Rows from block 14 of a small class-conditioned image diffusion model, named by matrix and row number. Rows with one number belong to one channel. Each number is 500 + 50 x the weight over its row's rms, rounded and kept within 0 to 999. All counts start at 0. Numbers have three digits each.
After each channel's rows are labels from the 100 images, of 14976 (inputs lightly noised), where the channel reaches its highest value: "top examples" is what is common among them. Only what is clearly more common there than usual is listed. The data: pixel-art sprites of 400 made-up characters on tiled backdrops.
# convs0: first 3x3 conv (model.decb.1.1.convs.0.weight, 128x128x3x3, standardized in use, each kernel summed), inputs 0-127
# convs1: second 3x3 conv (model.decb.1.1.convs.1.weight, 128x128x3x3, standardized in use, transposed, each kernel summed), outputs 0-127

convs0.45:546474558503265473526513453522536484560459482563435574522466510479512509519555463494537507347595533523334523473465404572492543559482448510502513440482475520494456510532399547474543532525525500492595538536574523514585512558476544544480356552541509471524501509461501482502451541480467463465523470511494535511486530470565481465477495534489455494438591414517513481480531480499503473566517
convs1.45:595529481526484612511526520567502463520554440429563448468487436456454520456411518527531480578501483498489413550487507519616469472469497465481538579408541500570480513538419540416480523413369503484508581503480536552438405484505492404548544467459484531488549532486470424542501432439494435515471611419594443465457550532416509435456501578490487555528453423499456499483493479548482466536440
top examples: white

convs0.51:508497491453531428513403435531544530519502531486503512552575487478490519495579479486559385490650587520431475553433552555478434452560488419446546530564494547526555482543493493477483543425461537529421383564405581563436541537502517512498519533520523482478548487456482412407488409589481439447480501541448414518544539533462465518468493525487440543437589547411492558545491481507485507587529
convs1.51:441507468521515424438557515480462488497385484509550461469415527576502535497486469507499601488420366507471501399493529483358526561488525476523561483444552487554463573507491523405516414523682526490519504509504492457592470541511544542490479462460403512510480501527525414479498512485547492511567445522554479528414586490545481559516553532453584472499475507523526449381484480525532522440432
top examples: orange; yellow

convs0.95:508483457528487464517532540507605590509416558442501448464534514454585510504531445377514382492509475512381447541396535484464479376558423450513513468483521498512517534445512522484477536446477542529557496539495535516483558534547474547500524457508486498494498515471520498451532532487494415369573550585441552633423634586518506491510516504570405497532500528531557438554505467471470527434505
convs1.95:453479552503476395413487508499528469558579475536519607490372487473471519482483513642523560504501464572532425631560516554498443494413557507484476460492434540519508536496496523454446580517411516490356530434446532468517589495489507463532489506526532553609541493500481526484488450495495486561516435473577496454554518446452538516571539474553389539508618499444498519575522517470536474516548
top examples: pink

convs0.101:598503520509491461535416620451492508554632513486481464559486495574507548572531527639568579501562485528497436530533503430360539504455479452437386429491526549539478498501474428366497514502492529538502496618517524556453500515551566477501487490537526441427535447561526568459490479496518528525523430493415496483487473413382488532535516524491501508485472505478465481508489503420513499391505
convs1.101:517506477479472389397567522487510441508507464451480484417461544497508534531469479428559476513374380531589551421509612541432459495526520528533533450446481535467459596412518508619495424468480484473420575443492508593596459454491518527504492460539545477558500519480525517518512492510512436508513434511586457532424371447535509469463447479440471538513608473567524448560524457524467461518495
top examples: orange

convs0.68:504485436492339511517579499526519516465505522530497490534517492512488537548548517508542461181568531568521535498453475519568459448519520499564505499547566509571512518500457535482509481523549448492485472520541533519472487561522510517358378506511467502486454433502523470393566518455503508464509559505497533564410539521436496471553499502538524499509437474456499485506510510478513513487563
convs1.68:430507551506550492485477515583545523515430512509437463466551472485515462530512453442539437569563517476517468436526459569495518552395580497481519533447547514380479487443534523670561394612502527555447586521572443506472531502460526488485610494552451468419469421521540561531463488542461531531457511516596509500565437560552520494547456552417556520457577547565487530431481482542494544529448
top examples: white

convs0.100:538550455477497442518478536583456493465540509564536530449461438461496483529469559542455476524502541399485471545513485531556502596535445582545612501445581523407438541523412372404499335430413490497471474536461512476451493537511468492504480505537529496471472471524453447466528523449532549506588518513488523531561467535543499486513514508510592468493684550489450593417483524489522495439524
convs1.100:672545531506502548534557484460517531479496466409446472480468603557518476507523495530512566489543541512452498388493520499516527493457542447515336441489471434523525495537489541499473455449384433530491516506538470662512415482559508502525490466418465502439527444492397505447444503523512449445464419515545519532526510498604415406436493511495499507517580486493496502495548450610491547522505
top examples: green; grey

convs0.76:528507420508652479416495499489475493431495474502605475451540479436573514498516493514488463676462534557470585524406464520543483511529445504513560492469489530543513523522558561492501500534560507423444491447506467479354479470481466486535635534490493475485576538481505437461488423479513504481519578522492444549472451567461496541533495524389511551498533505558381454517531508469538527511358
convs1.76:598467446475510496526509514535502504488458568452485473489589446505426481534486456466539470401617523503470484429425489511509424483477614503466504520440523518455485423447456575610513417522405455502474510503581569550492460508441506505327495504559438482528471539513440545438391516450470495493381532570519517551581520505522519408518487511536456510460448481476534450517615531562543496505501
top examples: black

convs0.109:574539494550440512528467512579425485542432531493481447467487492485490444548536518470531563485628485495477537529475529473517421530597558591488447526504548476480551427487651480527534394590413463498441537528371436447423580534494565420523516509537484497424496477619420563437476496510504564478500421525461452555456501574476450457535535458567539504536467462521483514453516528427515497448494
convs1.109:551480493504468590431451597495555610540626447580489418470622525501567524530507505466519542530428507504429593462502487477512491486526520469550580524519406547547475576512463502524477413497448522499574457512537546625605465479558462624426495460544509496539492538433494497463510502556498500437458477516543548544506458518469492507460471533500454570517463472473495541640489514526489378538507
top examples: black

convs0.3:505546547519578522554507530505523485482417541468464442454483448503525505412415457510560453532495335485554508346430507588369549512490493502501538614475490549423574520469559475514536524532525547482344522532524608504508511551428546509484515502539471542478493534482540521497498535476464464511562430571515513524488545489490555456524454553470565502498510457431512481558568483420532472391448
convs1.3:566524436503528468451508475437469453604643531528513575558488488546455541458547530581498504504549539565445540607541427510541523479507530485402485538461445394506502416538498434419506513428516391534531482521538465427401492567542500620529491551544534485503491550504530429446414486390561523462471516546400516504512513521513507523470551545456542455485394489507545516541542539560485518428496
top examples: purple; blue

convs0.30:379534547474504464483496450369468539553406503514550509483487544501556472566519472478492523507613514487532508536441464482477462548540469490490504456523431443397509510572447494432474532476425478471546477472613468533602534503564490519484550518489472543514469496566535449414535467419545519532614410462482499522494512469479532561460480509497492553526503534513510511268600530532567502550516
convs1.30:396457476447533581509367556625472448376519489517425583485501486525521521523473534525560443486532493500537452496484447483549548550427567513449492493484500457511466527557435459383526499442449503503604484491489434582384536449503510496551477496488470486571469521436328507470497495543423480526505438440518460481483497534490458540513518445534507450526547485566505460607478512613493510438495
top examples: large

convs0.22:505493474393508567464450534560488427449530442568490534373498454406518516606441498540521455527570558409481529492472466501564463473591451495593525515529558529529535494555480468399494496508516531392453439487476482540519459440504485447509501543486474507601532548482527472423515601495532417486597521565565433533432533547503501503342510552517511467583495601461495529453485551487487499513457
convs1.22:413536523533505397509556456473451541587489570496513486450521502535483494547485484442502555515506311507457391458507485507472502541440588521507539551558463561507481448489514493447626467505627458443474483514462414367483518547463517571456518473508506523452482513624483495634479507522472455542564494543498526482385452570538467523467517542521530540468499429561522475431458471499520524474508
top examples: large; red

convs0.67:380472527598477420531481546543508563464527578496494547508532474441579521471474523434501504527582563543535563391540519461574505424512521490445444435467544533545462426482507460417435479497424524484371500648489500482460576576498557480506545472526526474387491554463438470568566545544424551499448493584407452536484563531488478529497497520528568476464486541552511521497414478457462525449503
convs1.67:556464490456519495392479530499509484524458432607468472551529491567521510478516536603483517496502529594462510611459414493395427491488452561502514565474453441572539506548498389508500611492430473505571444506507457448477501467544432475482449520497460525540490538539596452559450492487449529561475618470637526490576341475534488466509484458459465520521564517452476456568487536511510447492455
top examples: black

convs0.124:529542501487499487472491523516539525465488522521524490538510484522554496443491500468489464527575477561459510472491445495476568480489429513468468490531458489513478530517485517532526518546611507272556525465490649524399489506564558579508436507457599510548449470527501541501451486550585503421530583447507273517491558498491406457507522458542462522513436424555502450493489520487542486479494
convs1.124:535441487471470504532450527560489613473428471461474476431535563551506476496446496459559548509562496485404514500437467458423419617481486517523574559551511592492495504484489601599463489489559537629505470495518383589521541420530510459510515491500501535526540510462538554562555536596448481490496462564463609528462465483460427506448491476498504570391510495605481521477501447422497482589564
top examples: orange

convs0.11:530489461504397446516538511447491526527472504584536472529501517518523510531495536510536543411528444504360497511500380539490509503410384497500512496539506517366537521553500511535530539517501535608533350529521330494564540472495473419369430553564503531520535499556541501489521564515512528425498465537445564522489508511510344467500499530485527510530523524471505491476533598524509533516489
convs1.11:477457512510519515446516519488477516550420482481468510447567517415495492462499490442508535529542537438508431538513534509456530600493426521561512595463542501581555562513416527585496506398502505365563468407495578482547502547402458655541485514458535511547422425505538423518554484355529528531536407535523489452552603495542552510461554470521493430445519498491464549494519545459487463449458
top examples: black

convs0.77:491494447489458512515502512471476518540491503558517528514475522530552537521496559510539539487605482233445467509510479465531464494403497497466495467516484483516508507515490500476529525525513517505406499566607460487503509500484485386441470545523472505549538527436529524524515486528508514433539535475491523582514475527205493447474508509482491539549553479540515484490535561512524503562504
convs1.77:419503513535514618453471468555535535432500461510536595451543527476493512465514506468507521517521596522577483507524560457637534573536572510472499460504476536583547478478453557609468471505564493480420557435398559529500488543554524395510570458505461534555464459558390569617486496433495508566509556498537496471514400396497521445494523488543614514507535450445515518499546526416505507509563
top examples: large; white

convs0.46:602624438487499495549553544604577518584545527536464482492498520428465518417436519446444478488388430538488535439500510433480503459524483487511507623534581491452465518556540557536516463592561497497396493485474508383382496489466549449508492577445506541485493553465459525513548512519520477517434548499513505547512478484496505501511492500498502531504354536470491447347490576594481502443509
convs1.46:281455519535572591522505458522516476520433520551462468511520575535537441489572497425471463453466476488514515505487459504477435525522462537375449458433537487517464534452554475379571425491426577464535514541514524530488525460456484536469501535518502492486493516523595452497495415513495517472422434481503569511546504429457529541494512511533422516539621546435498417352539494519485518506568
top examples: black

convs0.63:556491494302457575592610445573445508543438500531477466520514583475447554502531528595565443515502560488493541518546491572475548441461539550614504457527492478492525462516541415494462496452595464502422511469469559476508536492484416459541513510503541531510493411506516515379430444432622441433535475481517541511459465513411524483533506482440454453510554472502462437509556506562487511537544
convs1.63:489485455549514470435517496429479489521580496496543467547435494510490462505425512676465573553464486564530554544516474458550468460381480454461500448532447573488420534524488540658511545467486474517543478511552414429502525486434554506508501521507525477479571483647469459496585571520516500484465528522656511486491539440630502422497536561451550453479480489420457490494499502454520534495496
top examples: lower left; black

convs0.40:557523469383463516524445464436485428588456526504525489544477481455522465631502503518512485460547568389453422460489552516499525539584515482534648397520468555431500508525498525488487542505412504453517494519510547487547501543500535565545542523483526420562572600475468553429452565594492495494464470463574475515471470458449434503390470535496468592519562499527486486419529514344489489510504
convs1.40:543442448513512575422534496536493517437442449563437577486618511588511447440514497519499560502503556535456542531541396518516489438457553519514411526478490442537525519583504404442577412423558458507557452516544502489471521496529441421475488543548459480546511507404547538547475484449457528441486562495491461514516410422495466451585522479395445425484564497398510456650502545547466494494477
top examples: purple

convs0.86:526510479504507602429453446465522508543577496494504552554475476496492503503453486548498551529530432525472483493360519566528364577482522515470500561559515533341529458471452563471483480507505472524526450516537503383502505464519518504425491487515465491565495469500356470489548498484485479356522505481639516595526511511617418566507522505571593513514507538547493522422446482525513522432483
convs1.86:523483471473537440472578507501492476540468493502508501457555533482477434508517510622440556530328412535578585494534423518415569455517502522529412436446468450490461502475509539581503541540622497532488495529490445499516503503439448413524468538490520447454485454490527395496494523487495504523480635475470535509539603572535534465509556433517351456530547525504503586618530515514498529501466
top examples: green

convs0.48:498537500499499259508516445466492466555426482475464479513458548499493521449477520795514478507555579519483474523507443417430504515574460499478521452489606489462525537524561506478484515511420482512429473498427559523441530466559561559489522532482511521502508490497527495531450474557477488448451558545528520520454508566514452513459483513550452501484545538496512433466545490489503491526496
convs1.48:522504514474510544419484533453431252499478509499544506561514569579506576507526490346552503519488590481502471554523519506473497389463535509525529392519525538551518516466521519385524516491403503479464490519564430501657544492469445525461524508479512497402524559448499466509505526500517493458523485473483519540501598450570497496423478511492587477477492529557486483462435479543500494464477
top examples: pink; white

convs0.120:462543463500496564476447544552443463477476478493436390485486515497428446543505463507567445508384557537387623480539482513530565489540467508528440515502506603468505545477510473416473510468570572519474514547421535546553457517548556585504556499517590536557560505525513658482413488570587462512521464535518488493433523460483452443501459538451504449493363499478428491526483496591490495419449
convs1.120:466506506464445542590442508492517559387624521511538526476490526448475513431495503496480376467475509523501446527482524568580451468561512510524476580532414420480491505510482502641436585525386494495471504499567519427414477488502454474462410498514559487545464580441510537593512524546469508577450488474534480500533394537497550624377474480520407621505501497520497540491505505492498486498524
top examples: purple

convs0.88:512406446515450514540571418420509524359461449547473465441557556505520489600529532486525515463615484460500481474628489507460486491606539466544610531439519399559490486480463459527539527482501537465467590497363488490464490545447444460576486488557471484547533494503580408482553556472438544466471438452506542450495442539475520488471491530545485492495569457416504523510574535623489513501538
convs1.88:481521576469519609609547497502516484570554482473462482496497508492527503494537525514481411502510514527451532616497489512684587512491524493516462565578459510424508401456536542548528504504437541499535383486502548616412527472504470473419529481506462513475501466458522533527492453502492481483451580521519536437527522454539451422475447532523572485510386507307471533564515482443501484493466
top examples: green; teal

convs0.56:485564468457411484498442459579544486514486592491487425486459578422457496489510524488427422483567557453518612499566516529440486513566414490587554529439456486449419434496523412502464483551531509503498481553562468583420514484491404507561576510447476475506497462423468582544574500498574483392532469408457477468523492553476482597494520471474506562591570502556424600523465485534524490525567
convs1.56:428464589546458392523470489483469489493485425478506452564526527536526476517500528656537477487430557454557402496525516371487466506490496493498464453501536482499557479518500497462467514562528593551462508507523539352508551500534517530424479528442426553507552448531551467453604486583499550517509441531523545469458557447515509534510449479433624424505428536569537493414389503491403479537478
top examples: orange

convs0.116:453490497492500451531512459504421520530535506521522539488620500585555457399497510411545577504502481520464619437548483522516621517403554497501449438522470512482491523514530421535461403438312468488600442441446562458467467515475554441491514487543598571478542576580567585445531529545619520456492557480472493494540441471521483457513515512455504487455474520476480503493483507522458455445522
convs1.116:622565507432495512460450529547485538521498505484470432454499475457488553558465523517459470575570627479529465436479525435506455424598427495522480487517464523528496401491540607558632606503534502518466478493537489511514458485536518475499494402494429497525518583470545574528503536531448478479411512496576522580514607495514504402423476511581567571484623528534529554559509440478514469492445
top examples: black

convs0.26:484511475552519481508507504529411526467514464550457509542535503528470504485443554478504474553467546547518561527542517536563526525564523497501571477494550546570530534538486492537544472514560537331472499520489536499490537536498498522588558531466480458219409466485485293511465424462447514446441524489464421487530501518472510487468495529471531455546481537500448481512570560499484504482513
convs1.26:520545520390465537502506454536578545531499540504462466573476414463481538503525532555476611416574459452485426442472483506514429542544421512481364512474550491473486529452522463437508524520395475565508519503544468478582565476517538407466525520465620524460398595565511464430472545412518483566500523513536515475561477525538513574433521512536458501488443519381447478392434536446529542502448
top examples: blue; red

convs0.5:446482509287498518521515564445449554526502578544496403497448478414412466490483440501494482553532466534523511459539537478474397546524561461504607595493536522514531580542507552519542464582562585517476491551596459463498520477496499502527523509450472561515482511452447552330549532505469462433467477428509542585527470442485474481455476554552533484538545493426475415495514537445495506552521
convs1.5:570490472513486352502545479566534461503462458496565616448450633513521491501501500530549555514467458427487526468495493507388521507563470535493387423512419512386551418480550491483491529508463457484495458473377525539443441486477476534482473481518557536486540488514521543573516464533481476526473618541363464492457478655498531474605525481493469514484448499568529446499495491506512497416523
top examples: large; purple

convs0.64:524487529350527495460518564456539545505494501487529564505494544467572520603509450460580472525560370537474452478515466476442447476371541459492432551469445493504549503471469493507524486474538506478540468533475449540474509485455523481484495471482544520723582476531405679444541580516496392499476513492489521534448482494526519469439492536487510487521488471505482520496524472635483487478505
convs1.64:516541457554553394446478465433478425472542542526490480584474506525494505485484458546484456482552506543478463501458557394407390527549498475431463513550560537496490513520533474498537601516537496516558501482498493400505493512536484435455470504496571559361460502612686482483492508520493518520523375535460512464561451451538496548557508481534498548498356519415505586462447492555525466489476
top examples: red; blue

convs0.38:528456579658475460457489428498520500450506441499531447603554543549515507543509563536533503545576548479514482504551535542523549532568544488511526460495451529494455548505485451518490516491525532500532522535473525523514506543451502539475503490539462445359408481453462195562477386495428539438506465488485506419479526511485469467467495496509495500505555468526487549517550507528483482453514
convs1.38:546486526499512401542584479494502405528385478499560572442538590494508436545525495551529556546457528460571464488522536446449559498558523510515429575525428488370572474467547498484576534473572501475584451465384473482423466542478488522475509478525490530404587443515433521563514456502459500503434603548557477486394565527451443509648453512486591475454511523502537508483530487530489472514489
top examples: red

convs0.57:477501466460485436452469551432468515542565533505497480534494501518548504544511462469437482536503602450464483548527515503539492513579502555529475503407512526353479498513428478445493538395361499551576445511610527451515541529524495475540497507495512447494488531530470527474552547423536468453483460541491468525493489578519465529480505498436534525554548590485521530240569510581548445546488
convs1.57:544502501464525449584443508482548465487402510451514496490460501528465544514524511508499492484519309496497599447487493487447518484469471481462483411554478454489474501488575435523453398467720487488399519529564552673502480510373512458520435511506497514477506481547450478539500517506506484509536486530589528445514578386474541570528479527509458462471511488472535448474476477500484487500531
top examples: green

convs0.10:469490463503477456494531398530520521470450524522552569491530519399507557493538527494514533493608483306402447584536482548421509496561429518629627514473519608468501547514477431477507461478550509447639385506452475456492456505529567462495494503495436478584450498421471456448463489452464513410516515523453550519517530481507485497520499473502486512533602553472516519487502518523508543584502
convs1.10:504529478414493580456514509401547390441473564483498502493510464542487534513507501510554433491407502510453494392431431374538461504386444494432438451536535469585500522452491570395424451482400471531460509519512568446541479515520507596526481485546399502544532466468526502548463522490494512435581538544475508572448467468462477433585490500522596468506528533395511383463486460478504488560508
top examples: green

convs0.6:605618531489543472606517490525554565547513490564458520483545542533479508452506536482471477499603551547509503506492510458451454459508481469532512315477412497472517472552496484611513506527484456483492535484405527466445464470383507587464468592487485525499526545477473476468556486498516512531423494448427465472483527502504473466513509537529304469465576474533474579387531562527497509579474
convs1.6:587452508533485488559487573480430390546571492504516477513589441513486533574467488610496594539495492529490545549470548534468497439468468486514558368507483449539536574463487509587472588399468517502628461526501499423495533522602507441500518492487454521470479484449503559485526521499491493464496525451604451514458475529464483570457473461480403506473452561327502484423535479431484531403497
top examples: large

convs0.43:713464552468490534475482488446488475425480454515529434523543542448472504589506498552511421543454536485555483445513470470538542434499499497466486338411373553499472535502494417499506613497507495544525508562572497519525485491467514559472470495539576506484462528560435535544507478537435492504446482502542499501510532519477506427526455476542522461507690409526484506608460456477519489478490
convs1.43:309460532509540520533512471494532438407491541519428603479508497460500536420535478462482377483410504503588495534497498506620486522545516536473426563530556429524500512511503540612456426477522488474452551481494501539427544489519519508601510507505418505541465518485498458466493499529511513521524349475563495515446604557566509578533476476507517538546462470388499432436447539523504562547463
top examples: green

convs0.82:419462548535502519465515508443527481511449434563514487564561468484501463442545554558437515485379317402544479544511495517358531480427476463496582519442552458614542504558488553561454467539423538486542572505425469527495534543501478493510508546467425472546487481455488474535465532487428482445499537545532526553519530501565537475541511462620412446527498451467488534605570518464483500593515
convs1.82:511539561542516597488534521478504663584495492488533523509377473529513499500483468392527520528444420521453424549486455560516510447514489514486517559563455541475515490473488441344457503535321513468414529550446479419436490535437565429492531489506480586485522472593600490527484491509529485533474480472531525449486505554503463501410494528496449590480541490435480538384479486489509462515494
top examples: teal

convs0.4:530488472482466508497516469488476491477471546503585477530561493476488505558504507511523504379522472465519522508578458533496471531496429493569532507479556514447563524532507487526517511464549531541485513543532519491517491498534522482084402502509480511539546498496535466415523473484551491483515507507492530509487503552507485498460486489490508414520546553447555485495473491513520521515484
convs1.4:492527435463500516374426520533491520578526470492457492448579577481573483556514534532479405569482481465467473530515520429513507510427494487485466513474467491459516447510591526479315492457454458549454512487445471582463526537385400506584600447469545508478540479414550449489517514598503482529437481514500500526479431595478516483511495510577476565527470445639489500471396484489482554438514
top examples: large

convs0.49:498493471567564480511498504540416517489519437554446427521505516535495476458489529501502453552471585593492571521545501494491538587541533523531562496502515560527552502545529545531585479490517516569508492480455490494504512528476476481562557538473487454221416453472496292440485450509473546494418483524486511484508455500440465494454466487492492602402493503520484445510538563545505507516487
convs1.49:524503547465477535545517533575525560511497580442454453582495413468534569498497446562434566459590488410471376463501520457558427614568441525496428537527531554509470484546548489479522480513461488443531493522545521422580607485523545397495505532556606536485436616606463499429510520453529469517567490476532471490596445488497502530462508435484532472515418501482514482384472475447511544561477
top examples: purple; blue

convs0.122:485538473449472513542414511559496491422498475549518459556493481526549494479510523562560537455483531570488466434515545514494582490667637500601544454515391529542458478533516554475512533494554432450506503561514453580488470516506524527421522525472543431550481471451401461445464417535445449394454546464469525495464525503537427531454498555477573571479361404611501468490495525549499507481463
convs1.122:625519548513450416569464510519478558500555503481465479586477514561525465472519479422511528494483310544466520570475471577432528539402419517548597534480465448457497470553540502502432582527570546483493393509446542468414496445533461458509508542481429501461496544401526445394552478493487526497519530507549491480577623512464541517531454476436439519524536545405487439523508507565484520488476
top examples: orange

convs0.8:498495527493492557531565536446496476510662520476502444454496561522512531512513470503480465508515431471446434594529469468450544516553467508490401573562527491536514542457515453491529496506458526501534464528493569519509371484474462455513473476479519513534517564403590549505513461526535476463516549505191487535494557540494440498500488536487393516515556558483463452530454495534494512520522
convs1.8:550525532520511494527601519443517523469323509472516435535394466496491522531498514450495546524448452494519474387525618559475513578500453495505597497455525534361528575445530495516511431521510521514414501483458447540543372514467530480522512489521529527478541473508512495485522516559556470562460421489633448447445501436513455511438516482456696503498457506511524465530524483495515541469504
top examples: white

convs0.25:555454473447488534497501511459544557564438452473461513509521445477556514560534436485599529477576489420486431578413471466468503588426463447490542543431487551477469518464388519561532545545441440495450502476543500496497468579513510511494541510447395592502526445520440575478538481505512400554441456489484495399443521533439545494518487479457448494513493486540534573645583456509632585584523
convs1.25:623539508459426446506466522468493492506536500510487537498570509553533501489490479507502426515548455569488565544489421488462529575495433479468532486569510449565568618438539519405538328478484504555593540548513530569446527505440515415529461433514432484481503503483542428424497523498467494449531536556516521518468485516503406571462613551483557533523414511526501362510501473494402408526458
top examples: pink; white

convs0.69:524471501414504494415549567521568508438522396479483490464518464456469542611525470527477554456490479530496535478558489516549509438356386503523460502463570498412522530418444587491454347563570547465533545491544430465540516494466507552512511479491470502584474441507501539445502506505534497532545490483528592568382541507435588468548572513493454508499459532520493470664505499494505430528518
convs1.69:614489539597471390551579515526534560534528497467479468504479486549531501454479553564501450527545543525590529495497587385393432519604594499531430566518470471523554472548535508530568650497444508614515540564459550414446467497505472448486546535468551527398495483503541513499593514536460537488575433499563461445553460505538524583527475518502571516489551548506554510430466518492507516499508
top examples: blue

convs0.79:472444496565451473480512522524436515453499426622504457501484570534494507494499585477507435445434529581526552504566512492566511532499500495523565481550544499566497544599532515563554501511534545616528502551523492522495523515496507479412444585481475461258408448501484316417479472485458519436422513467491558484508475497449467450501498506527519503449498488511490468524513606489489502527519
convs1.79:609513506422558514474455511545561547494493550454448413548544468510503483506485499565439608510574523437499436452453443470508428591569491504506388490545578541513516467543525497417520562517406550435536508476532506452505565490519524402567521511490553493453455607620499500420517469515548505486581564431481439455616487508527523543416524427501504501543435484524528528388442471430494524534520
top examples: red

convs0.110:489480399498466487456419479426527491402513562519482451508575514458498526398483480466447502465574467583460494551432501483631521479599512479531471542514502563502505486504415498474475597491461463454451438510461505559543489549639527408521441475462502531559535640505475538546451470562590478413517438528456483562485593508488455536505478461490590476463596514516552485572504498493508509387501
convs1.110:467480551529511336588613523484515530452536490488544496529637502532488562514532494409480578548332530492562510580513479498569488542394571480519466369478550500514479492571471537459499487458547486473497499489544510511486501455514517463559529521525466472489448493623466524512503514512507516438418445461410490543534554542513497519552527546508463498491411520403467592413582542508490487509499
top examples: orange; black

convs0.117:610494498528480526406559471460500458478456441481496477502506547478498524502476483487475513554508424475453424427511510460504576610621500543512530595496527565590524407463532540529557564466378539475515461505481509573583433487595550514511479477468579501569395451536520498441513438448472475337556560453548484493524501586441442505422514467517495465476436572474473531568513503431493529524487
convs1.117:346471479541517557594387533468505600441564506499526444508539461516512484492552501375540504557477523502503479504482447565427496461430378484470497449520523526571530535483510501641477401532540482567461494485559574503449542484463493452558512492553587469514523520375497492496528552564492516510533530536441581511420512457529526546599515544514468513516570527531551528413520534510502555534601
top examples: white; yellow

convs0.90:537475574526511487514524528527496484477504427549513527537534511504523524549504521539569482517569426231455474447467444515480461588547482527517513494514489531495553469534455416561569625454525494443474559408524470510510447453466461480517429548520522471490540482435399462434548535553502515385483450508511515475508622482541478431435513573594525483501530450498485458493476523494517514566565
convs1.90:564504454473549500529615530479486530566487498491558533475405543514530542469475488661517466492475507432472514611498501543461496526449546506547527506508480549544436432476534566391567633575526497459605533529514480586411553486447542423457463469485474503481482552415553536529508502520511461532485550491530495598546589485533539463571413513553473484507565494370452475541488491586528533482442
top examples: teal; green

convs0.80:414522498494527422497630539455508567520445554455449492557475477616528536515551496482378511499491504527441423414463601481450493595476526505488414503507492482524542505485458528450469491572459399444516508481492540478437529473490533521444482527483575492549380613360503523550450440546544547474481522571499524498589441489539488528481533537538550581414566520472538403563483452482510496540481
convs1.80:599452535505531571472419429470437503519635494475551547414488496425403497512491522563506502407454397530558558568570461559521484383513564523497440493489522506485442538460439449508492575437531530441414495511507452516583523532442483466455463498537539499521518477564436549507552523474522531500463543439525432544411571530507524432456474515537500431511675510539446490533593461472500497517496
top examples: white; yellow

convs0.62:481512477514429482519478445502477496498529558571449507476486500485543538587484534458524498270492584489452553485419516575476497454589466547593488465571544532509433461549508487452529386461463535465451450467543481489506536565556644601397527525455507491529540550487542485472492468473498530497604464479497461490536525476479458528437516529416482481490474445451602499505477521563484487451607
convs1.62:475533497501504518484323515486496537534471580479451477478464470500466517516484500478546445566519460551412434480474395523517516544579407507457474551507496471466536480455572493455528347517742556548528463558521514440460424496503480540554492443542466514529475507543501522616517504540542503491450467513564534526480560531478454569477520503480525527497467516574526380443499464479535471480457
top examples: orange; green

convs0.13:501453506555431463490533512489431529460480478546547504512493513525502480510493627475507502448482515587545588515556522555521519577553516515550550502505507486513548552544493509501529498502560544334515496511532532529496506556536534562383469521498490494229428462521504299500473446491475513491475437509484413539483538471444501476466490497496524436527474492508546458499517558487507493448529
convs1.13:591557445447530588448416450501582507510482532486442427580503411453439553482469534606443464500511487442484372465487494423461443522515447514460380504509495518493556516438485448450536483495480506552482479469536447496517557450521530471528583493431606495498443613594493531420491481465620511553527535515486557491535464496543474567431528542508451511482451535422453505373459522417463509487487
top examples: purple